config.yaml
encoder_arch: "mlp_mixer"
horizontal_flip: false
encoder_norm: "layernorm"
encoder_mlp_ratio: 3
encoder_inner_norm: false
decoder_attention: false
decoder_upsampling: "transposed_conv"
beta2: 0.99
epochs: 83.3
Rows from block 7 of the encoder of a small image VAE, named by matrix and row number. Rows with one number belong to one neuron. Each number is 128 + 32 x the weight over its row's rms, rounded and kept within 0 to 255. All counts start at 0. Numbers have three digits each. After the name is the row's rms in percent of the matrix's.
After each neuron's rows are labels from the 100 images, of 14848, where the neuron reaches its highest value: "top examples" is what is common among them. Only what is clearly more common there than usual is listed. The data: numbers of one to four digits printed on busy colour backdrops. In brackets: how many of the 100, against the usual share in percent.
# fc1: MLP up (encoder.blocks.7.mlp.fc1.weight, 576x192), inputs 0-95
# fc2: MLP down (encoder.blocks.7.mlp.fc2.weight, 192x576, transposed), outputs 0-95

fc1.91 095:134059146082125124138127151163159104133098103135090182103132129150158094190081138100181110108125178167158116149179150109172163102060081124157094152115102122108138060124166174111092115154170107095112181069153144109182086090097152116154140161140146127153117090088142096144126087089108151123
fc2.91 105:081105119098116127171137134139089129144126129085142102159075189146139108163088159119152104133094105140113154159178122159121086057164133096108189101110095125162143110129077091108181123137169149126149063048144161096133144108165172110128133150122106125089091180193107099132123078157183131112
top examples: on a plate (70 vs 40.2); white ink (35 vs 8.4)

fc1.267 188:141127075091109101139099114087135092163120080150158080180168088091082111133084183114110149135130141078188132143112167104123172132172117180100114135129245138115132102129091103120092166107079173162110068111097201097150086149138183133122073141068138165182164126112217091131141143105168108156
fc2.267 215:115125104214149087138126128134129121189152167119147207125094143108163087123210169151151087123100124125193119112094152089133105157155043150112133062103122117123126147092119147168183219117110140108178098123184090122145145093108126171134148128043129153121160129115161107156114138156214109079
top examples: teal ink (54 vs 8.8); green ink (42 vs 8.2)

fc1.555 167:119097097099144114163178202116096099106136176105097072145117131082135092148129168174166170089119150123077129153189133129123089112146157093115112085124101147155141048113061113125115153105122175143151118139144130170114132069155096139137115127109138141117123145090092122115158028112100111150
fc2.555 220:095161147075124132122101061107172130123146084113126164077158121154100149108132126091109137136154135062151069135112108140200163133097151191126094155137141084103113138149175141148088119156164141059078127147130134150142153142154121140138119174123143141164134079100116142125160167140155139123
top examples: white ink (25 vs 8.4)

fc1.386 060:095128167160186089167126128134153092133143157126095106114092147121145157093065103094137141121126108112154082145105095148130131151090176089125159202154143081107129130118170165150098115111091133101140134063116082094222096099138097140177134169151145133122163122065102121113121107099127147169
fc2.386 066:150125144146135101072107126134116105157085143161117069127110109103128125131069116133103174161103071136105052124151167129155088124180176050181159215113156074095128110068158146087080157089143133125134118125141085156228176060133081083119105131088158094173108121104119145158168120194133176170
top examples: on a plate (66 vs 40.2); yellow ink (54 vs 8.4); white ink (30 vs 8.4)

fc1.131 094:111123116122144079141131140148114074142081105114147137164076125131062161134126217181104150167155104114161124098116089173116120132088119114099171133184116140153126099149139103146147187111139158084123146130165131141101141117114098107183126129108079115157124153110104129192172143103125138110
fc2.131 105:170114111137164144148145161137157108129106164129101107134235151173110094097068082098124130132125142163117129136097050089088125134118120194161113099130145087085165143134162109114072087084121140086113173141131110149077063123104101115118124139159097130092135091095098103148136141165183098125
top examples: teal ink (100 vs 8.8)

fc1.512 060:170070138143082075196108120127148163162093115120084179164143083146151147106131070164172111138167113124131089099162095177092144187129093135142116125145174127220090135136145161137114075123109192067093088177181131104096136109125093119175147165154117122160161113100122084144135143138132145124
fc2.512 066:156126132118179160157136158123075057102174119173114113149170090140159062122080173138063168113196120157172118105141167118134123146157147136138139109139117065092137142141129122202152161129123136090131123067150149126089117110170111094100173093110152128118156068015124108114101132063072090089
top examples: bold (72 vs 46.6); teal ink (47 vs 8.8)

fc1.450 130:105116147169134131115123131152094134118078146127106119123130127178125147109161184026139162142151110133151122111130190143115072122122132122159138116137071117107123098119076152182110141180148084104083219125137118132108212121183102136088194152124177153096153124105105184179087134123128146086
fc2.450 097:118134176089140115149146124115164161119159178108122102120174126111142181157077111163097180130135127201111139069184145167131116115117158125080204163123156089166126137107140062153118070135107163150121134113127111119185128117171095114132084116151080142142128122153127107110116150081072241169
top examples: red ink (57 vs 8.4); purple ink (35 vs 8.2)

fc1.488 116:112128133159150080124135089111148138137118165135138203142153172086115121111184145151166130142158122160121106112142102144094154102095125154153160125092094109146074116159132123156113171121139108099132115126116137135099110088128165183144115132096139200160149118120184092159111173076176148162
fc2.488 088:064141125142161143076116109109110144150177116113139130077183154112141108159125125145194107086109140108120130157171236069110155106133123156082083104084151130097173128145100125133194098093113088114170103153174095130147107135145095144120158123185166147141159178177114118092120149103053121099
top examples: teal ink (62 vs 8.8)

fc1.447 095:143104197089155157106114065176133135173122106115184164147194163119157110092107231123111186155123119134121082158187130106114139122179116178146148118132125054079104129125127137166039158175120162144089163125159126131113153136148105129158104135112156149162108089126118231135171073131154120100
fc2.447 096:106153153120110174141100080094157110120135107119111138133145111155115140114102104104142096131140131118086133115071077104179131139130122194148065087117117151094136141139168136098081101115119132089102172127133174141120108136147121177120150135178103143125104204246096141110150150158152083104
top examples: red ink (92 vs 8.4); on a plate (65 vs 40.2)

fc1.379 097:117062163105107146112130119117122117129081138092115126092113109133170111096107109115145135146146081169121062078130180146140141143177146146131136162121149191205100098107118055171076145111134133127086088126160131150137231111120084114163128125134135068104105162114106089143090106236114134167
fc2.379 096:105141152108122144126119130152113103141160130125103147087107124158122122149087125131130157134149078167161091051124071155146114122106126143091168140187167074160170116081141109126144156113141120106179131152138163151049133105130139115102120139149110162145138055039094126122176132014114151163
top examples: white ink (28 vs 8.4)

fc1.485 105:158154113111187081149180144087115118155147107154150171135142060099146121121049166137175129144117147117137130077155175091129146128095131155101116111157071155137083113141135113143128090118107149151159069192107122123107139089153121180155077127070117058118139132129116141149185134067131101105
fc2.485 087:183173181159080157145141145184171113081111170116148080095120199133117178132132099102123173027133153114167123122138104169089117164087145148169127203151154088125141120085115102108041162106139153074114157110127119123149093103094126121116131113145139142135141119166144166174141143188095141152
top examples: teal ink (69 vs 8.8)

fc1.248 075:124096132086118151173116149143130091056121124143125166179127137107107113116154124152129079082117116128126112133102104083081117209137079157135088100166164088135084126096127094127116118143124127115171143156157101151181103081133138195118108205133119150127100088113141127135190098118153150047
fc2.248 076:155122140084124136151169127113098095124109184163092148107144108077102178067108109136109102075132093126133159097115160157132145083105145115130137148232114060074131109143112092094107135099104132112113097179150101174163166121105095141160148163132067133130116127048116142174125144116041148106
top examples: bold (75 vs 46.6); yellow ink (51 vs 8.4); red ink (25 vs 8.4)

fc1.538 066:101111154169189068177121112128108114147107165125159130147125140138134119143136160119047091139163105162158107119120139125144122157083180137160100167152125101135078105170175108108102221127123093067096098133169157146045091077093137188187070124165093126189133141140112150133104125122092141164
fc2.538 074:084167165095118180112094106092172135127140215133098154131134150104115115171185122118127115095154185154091162154183159130146100129115137132107115077153078098135138093135080083144170041121115127142106165142198078136226167160111115139102121138127108111087116154147120152123143108118116105102
top examples: length: four (53 vs 25.2); black ink (35 vs 8.2); white ink (29 vs 8.4)

fc1.405 095:121103140076146151097162139093120120116133127132130141136084015139169144114118110145099155116130118138111053142152116142079134141120174106122168139112137105160076170124142142138100166180149110136101106116125111139159110151195056091143101144164094144144102122132103147192149157108133160127
fc2.405 094:217096114073137148116153118143118087091117135181109128110147115082128144135111151164125112118091137175102186094111144110036134182130135127153123089114114081160144101123125146102108155160079187138090132177167078118112050101109105170131143144135086120126160099135146168139084151074087121095
top examples: on a plate (67 vs 40.2)

fc1.266 067:118074174121074096130141170132164186134056154133066152115119107129124234074151118130131120155138114137146080121098143128158107165106118221101129105133152057209077089148139122111163147134059125114129120173141103095143126048135126167158109171107090137167179055092119155143157179124146149130
fc2.266 064:132102144115150165147123122129138103113145123116153164104132129135113091096164128140163161091144106126094096131163077068129144160170177175118057061151142080047140132162164119181126111119089140123101133124107155139068141156125095160166050143144085148149158104100146093100107150106171095069
top examples: teal ink (37 vs 8.8); blue ink (26 vs 8.3)

fc1.54 047:108114097160152163160092129157156073131174093130130128128132107095134134104157157179106100110116123089119083110083130134071115200083138126115127115137120105121105126118148131131116050098160146065161112114163129146224116095137118071171160126140093118092138054125109126207113158151097145157
fc2.54 055:083145097082122063121152145123127088121125114132143144042138099119132179092133173138107131176091110126118133116100114142210161131191150159101160130155095065157155144186191091131151134145099114138121090154086147132141183142142014062152114164157158114198156130114080135129151136129141117150
top examples: length: four (69 vs 25.2); white ink (47 vs 8.4); black ink (25 vs 8.2)

fc1.310 107:099066138049147151171145167129163110131129130139089161115138089179139134130098133140109132097083101114128104166098118105172137120144232162155100128132153102176096169128132143158067149201152139074095133118121160096161122117171080104123179106140129123112112109113137174118072119114125133135
fc2.310 129:150147171108100158088092126139169206089111129139141135135125126101131127219151088086140131155126181139121117128118114145100143013130123116164142145070144175099119145154135141136115104116106116131127143054114090124139105139086167125092111129122126128123143166231114109156104139168084088100
top examples: on a plate (68 vs 40.2); black ink (27 vs 8.2); red ink (25 vs 8.4)

fc1.204 063:121114112117155092113100190120104124116101102120139168134127138094129159101100160162099139120118148116137127123111145141094153181156125136155118167167169109146089097109167148061129104135073169098098162112116146101150135077111097114169131129115123088120154119118127086088203123102075092131
fc2.204 073:119120143124114101177116145129135130091150164092093133119185105153104082066062163079120156116143091124133131157114150098122120106105149152110124124166098105134110129147133109124095142135182099133127113193161086170104111143145134104103085133130159137200124024062160103143129124188075082133
top examples: white ink (95 vs 8.4); bold (73 vs 46.6)

fc1.85 058:113116125146106089166180111170157131174089144144084109123166107141136088160127107121154114121127212115129130119103087147134168224146171111132120065215146136102121098078140153159130114141093174079123193133168109117143042129148116151153153095119091134117150156116106077135126091152094116097
fc2.85 071:139071140191139078093143040117122165175131135135129180229098164140128143113129180105156141149157127122104094114155104127108150136130188106161141129150131071198127159154147101125128153175157111154105148131146130140191121121170148133120053091093182137168113102094133140138115138149129142110
top examples: bold (75 vs 46.6); white ink (32 vs 8.4); orange ink (25 vs 8.4); ink: pink (25 vs 8.7)

fc1.265 106:104151125138137140134184127136094073172138141157130163068131131162163128075154120120178159163114119133132070107144037175144180113097171186132178139137138139161134153118153111134161153160137081092149142162135170161141169073148143146112100163087177123186134115130161184175167124084199143164
fc2.265 106:180064165131143128138105128144139101118156192136160127139164164087135146147149102148163165105094173133142211159196179116081075086159122097147133094144071159160156155147113123121164122107079143137124147132135060104105101093175111105118155116148089137095175153116109168144090127134121100109
top examples: on a plate (83 vs 40.2); green ink (41 vs 8.2)

fc1.94 135:179134118168123097133106150116111143076113079104140124138132099115120084140079147155127165127144118145124171138190180113064149131079129159121125117133107123113149116121133137116117136085111165133099147083099098128112067127089151119184121158109135133081162126113115135143147114115106111114
fc2.94 140:086111155146122088113091117107144231170113154092154161117118158145108163082106132127079132118150120132096109105139151139227080140127156120055138133167102102134100139117158084144111116146156068099088088201091122151101147150160137102128124120123081122177102126194117091136142142165111156097
top examples: on a plate (95 vs 40.2)

fc1.326 073:110068119141093084157128072147198100129070107093088162121151115153130074128131178123163112169159149088179129139135103113144163192127150125116136082129150138140090077097102169121134184169107146111140157154138134166195109047142101112130125178133124101091109153107120076088095147171091138111
fc2.326 085:129125157108143122148106134106099123103107155125063152179163133137117150131070189157059128101084114192133134148117121140082130139131154089136150101148109134125115113140119125081072120144130161111131163174126096115139139166168107120137158128157112112158149020054109128105178126113130142100
top examples: white ink (55 vs 8.4); yellow ink (29 vs 8.4)

fc1.458 123:134149191136141143141195133150123109160138171145218104123164127165123112100122196079101111120129122127044133140117116117103117140158095153146136114127111127137151088111120123131099189149126099147123168156170109118165118142118128139179117173153120069195199125123114167095151125118139111151
fc2.458 132:151136126157081151123118124159139149116145163151126177195179169148184111126122141125116078097154155155146156155138119124067164091175130141108116108133141113096149136151091128147146084127133130125158134150126122148063058114150166206100159112135112100070127138143128126098110122158037112100
top examples: red ink (98 vs 8.4)

fc1.510 061:141086142086122128116156114078128117111080128156125128113098147067101132128155091096123130114126089102136124151175149086108112158192152146138149096180141064076128140068184114111069170120097132105131147170061080121242140117144067128133132175134126150132149081165143207129144114142117123162
fc2.510 058:092126195076126091127120140113185113079152130136146117127045100108094157112135121158104165092118108181122159134118125136192162117107133186130110129157173152071140188139116084133131186112155157171132115131164150107136138160149175159171104170121159124089102119149159140124127070130030167109
top examples: red ink (38 vs 8.4); black ink (32 vs 8.2)

fc1.535 073:122092172153134101096156104133156116154119157130110145131114116179069117106108161097149111128141150127111099125115055123150149147104146142168146117161087128133147087117200082154139175139112138174110213204154074168145198094067098141137151072137132105106127158127120142192123145114109115116
fc2.535 081:150129147140118130154168121128130109130099145133110146178068107097155100180081181133110161113105106128089104141081061155089099138151104141161102127129136096143096115123152098130064170129185127146124122115098058128135099108145154187119092173116150115130100032052096154124095128166151155139
top examples: bold (75 vs 46.6); blue ink (63 vs 8.3); teal ink (35 vs 8.8)

fc1.574 143:150089111065106162140192133166133117108117104134114157164194104139122158139077129155141179141137107182168121154151096118115124122181113163180089124162118127108165118153139135121139114088102151112145174127090093099168131170183122134068160152120152153190251128116149100159112093182077127157
fc2.574 133:154148139033151167137141135132130131111123169116080138112197125125133171129000140116112183064117141186117160148123105121121140139165152158098137114158103113105142123132128055148117110145122169140109153147106074127144094125195071132106119168154145142149132149169110055066151134143131110150
top examples: on a plate (95 vs 40.2)

fc1.523 104:143135057155148108182190136123115090170159076109130169094163078129109122143159140127131168087126134191213143151143181165088145124147149085091140115122156142150055121108132182125126087095133110178100128205132146095090096100190110132168085184118056115123140126120125123118151141089139149097
fc2.523 087:101166142159145120084159121096137138088169156094106138131171117042075116155126122109102116105149137095144135157156129091126115131104166137189092151131169106161169115109135056141143159154083165133086093112125130129186117105120113149119178112116053184108105181167117151168115177108165116126
top examples: teal ink (66 vs 8.8)